{"image_size": 32, "crop_scale_min": 1, "horizontal_flip": false, "norm": "batchnorm", "stem": "single", "adamw_lr_other_params": 0.0022, "steps": 7300, "lr_schedule": "linear", "adamw_weight_decay_other_params": 0}
Rows from block 10, named by matrix and row number. Rows with one number belong to one channel. Each number is 128 + 32 x the weight over its row's rms, rounded and kept within 0 to 255. All counts start at 0. After the name is the row's rms in percent of the matrix's.
# convs0: first 3x3 conv (model.blocks.10.convs.0.weight, 384x384x3x3), inputs 322-335, a 3x3 kernel for each
# convs1: second 3x3 conv (model.blocks.10.convs.1.weight, 384x384x3x3, transposed), outputs 322-335, a 3x3 kernel for each
convs0.78 096 [150 136 149 179 123 126 132 111 136 118 158 132 115 126 129 139 143 136  98  83  80 181 164 126 140 149 146 111  85  80 137  89  86 189 174 153 135 149 156 138 100  86 160 152 174 172 177 212 138 161 122 137 180 144  77 149 112 146 161  51 140 177 139  83 117  99  73 120 156 143 121 108 164 134 139  78  56  91  96  67  80 113  97 103 125 128 116 155 130 143 141 124 101 135 166 164  98 164 106 116 117 134 130 133  57  94 148 123 124  98 118 105 126 101 129 130 122 142 161  96 114 137 124 135 133 142]
convs1.78 094 [136 130 111 118 100 125 144 136 150 116 144 115 119  89 104  75 107 130 153  99 135 122  50  84 123 124 109 126 126  79 118 121  93  95 102 135 165 187 190 133 129 135 109  51  99 123 112 124  83 133 127 119 162 131 116 123  75 147 184 169 127 168 152 107 111 137 152 104 160 138 112  90 107 168 164 163 183 170  97 123 106 105 114 161 131 139 147 153 142 143  91 140 106 163 103 120  85  82  90 119 146  95 125 144 115 134 170 131 103 114 115 106 107  91  86 101 122 192 178 121 124 104  91 137  97  99]
convs0.79 097 [211 153 158 151  75  77 147 157  68 122 141 195 138 141 170 148 136 125 188 157  96 123 142 124 150 155 131 119 112  78  94 125 101  89  85 115 129 157 168 128 145 147 147 176 177 109 149 139 153 152 170  96 139 147 148 117 116 117 154 142 136 172 152 103 147 165 159 163 170 101  98  70 130 135 178 104 103  85  55 100  76 187 193 171 162 174  77 131 208 152  49  97  98  67  76 119 101 102  98 190 179 139 199 157 133 191 167 134 108 110 133  46  67  96 100 104 128  93 129 121 176 125 115 136 162 138]
convs1.79 092 [ 97 111 121 112  93  89 111  57  87 134 130 137 106  87  73 122  87 121 156 135 116 154 154 144 111 165 175 155 101 146 189 151 157 199 154 154 152 158 143  74 133  88 100  97 113 117 134 128 163 153 153 117 142 147 112 141 127 163 135 107  73  89 123 132 176 144  93 109 128 100  79  49 139 156 152 145 165 215 190 176 150 127 153 142 185 189 132 153 170 159 127 161 186 123 157 176 136 159 142 141 115 117 147 112 111 140 139  94  80 101 122  52  66  75  87 125 142 165 197 154 135  98  94 115  66  58]
convs0.80 101 [165 150 137  78  52  90 119 103  93  86 124 158 141 110 128 119 129 145 156 137 126 160 129 141 149 165 140  88  45 112 150 149 179 120 113 107  76  81 110 130 107 125 106  80  98 127 122 143  95 109 100 177 171 141 132  79 159  71 103 121 150 131 128  79 130 115 111 136 160 153 172 129  87  79 124 106 122 147 134 150  97 102 184 165 133  98  91 111 127 103 122  64 100 151 130 157 141 174 120 145 123 163 152 137 133 102 122 101 156 131 147 177 115 106  68  49  92  88  98 156  80  74 137 130  88 109]
convs1.80 105 [165 182 172 148 164 161 103 103 102 125 142 125 109 157 160 123 147 134 124 113  54  65 114  82 121 167 148 162 154 159 159 122  76  67  57  63  89  67  90 134  95 164 115  79 133 129  92  97 130  73  98 142 142 154 136 109 110 148 114  89 153 125 123 101 112 155  83  73 109  77  63  99 153  99  97 179 123 158 109  74  67  77  80 103 109  79 109 134 127 158 174 184 173 143 119 107 111 104 103  78  99 131 126 109 105 152 119 106 172 196 213 126 119 142 148 148 167 138 139 102 143  86 129 105  92  96]
convs0.81 111 [127 100 114 171 116 123  87  96  91 134 164 129 167 143 153  87  81 104 152 157 186 133 121 147 145 173 148 170 169 158  95  89 125 109 131 143 167 154 139 137 150 175 110  88  75 107  86 107 109 104  60 101  71  38 115  87 123 148 167 133 154 121 114 162 185 191  95  59  71 142 146 130 147 142 113 126  82  83  89 101  97 114  60 124 180 136 157 185 205 175  99 104 140  92  17  58 145 155 167 145 159 127 133  99 121 112  81 116 114 131 153  91 104 115 107 140 163 117 137 167  36 155 134 127 171 187]
convs1.81 100 [139 135  95 145 145 151 109 112 111 141 164 123 150 106  85 178 167 117 134 126 101 122 108 128  92 125 118 181 176 149 144 185 155  69  53  85 110  94 132 103  93 105 102  73  95 116 117 125 163  98 108 161 161 131  94 133 140 132 134 155 147 124 165 109  76  93  99  34  96 150 176 215  54  74  95  85  91  80  75  98  70 212 206 152 132 115 114 125 100  85 163 174 144  98  63 103 176 162 142  63  86 104 102 137 119 125  60  60 106 113 116 147 155 105 107 110 114 145 156 167 100  95 125 144 179 176]
convs0.82 103 [152 123 127 136  90 114 137 106 120 164 118 146 125 146 120  88 105 105 168 177 192  89 127 119 149 114 131 129 121 132 102 143 145 123 134 134 152 133  77 101 117 112  88  35  52 145 122 118 196 158 141 136  92 114 121  83  73 113 116 156 136 138 166  98 148 150 149 119 107 128 143 135 141 113 116 119  91 112 140 102 117 171 136 151  89 101 121 136 136 138  89 122  86 132 148 160 116 171 162  72  78  78  96  97 121 100  99  90 121 100 103 101  97 137 137 139 141 171 126 101 167 187 109 184 199 154]
convs1.82 105 [112 121 112 101 134 111 161 206 174 102  89 108 102 117 108  75  72  86 166 145 139 167 187 136 169 143 140 155 184 170 102 111 152 154 188 169 197 204 216 153 130 114 126  97 135  88  68  84 166 175 157  91 117 129  92 139 156 128 156  99 102 114 108 104 132 113 127 153 144  82  76  82  83 102 107 136 122 123 123 137 142 141 141 152 117 107 117 114 103 109 177 172 148 171 166 127 156 153 128  85  83  55 118 109 140  86  99 104 177 167 128 131 137 103 129 126 123 107 115 141 105 125 157 107 152 135]
convs0.83 115 [ 92 101  98 101 149 161  97 169 212 119 116 123 122 119 130  60  79  95 117 113 103 184 208 179 126 171 153  97 118 142  76  85 110  96 119  92 165 140  89  99  99 131 149 122 100 157 163 151 142 139 153 105 136 173 114  75  97 116 142 113  80 102 124 114 152 181 105 125 110 123 111 115 112 116 142 145 167 188 118 116 120 118 111  94 107 131 123 102 120 144 119 114 140 135 116 120 181 175 126 151 166 132 149 180 212 145 147 155  97  91 113  94  87 124 147 122  99 160 177 159 117 154 170 153 184 157]
convs1.83 089 [202 218 163 201 222 158 140 169 175 138 132 133 106 104 120 119 133 171  98 153 139 130 185 134  94 112 121  82  63 107  88 111 126 157 152 155 139 137 166 124 109  71 175 135 135 142 107  28 126  95  59 191 185 159 121 105  92 101 141 147  88  85 117 141 133 146 180 189 178 156 198 167 152 165 132 119 165 152  53  89  86 109  76  92 108  86  78 135 130 151 134 152 153 138 158 155 151 176 149 151 174 107 116 197 164 117 144 148 125 138 128 189 177 120 161 142 136 164 137 159 160 161 178 137 152 162]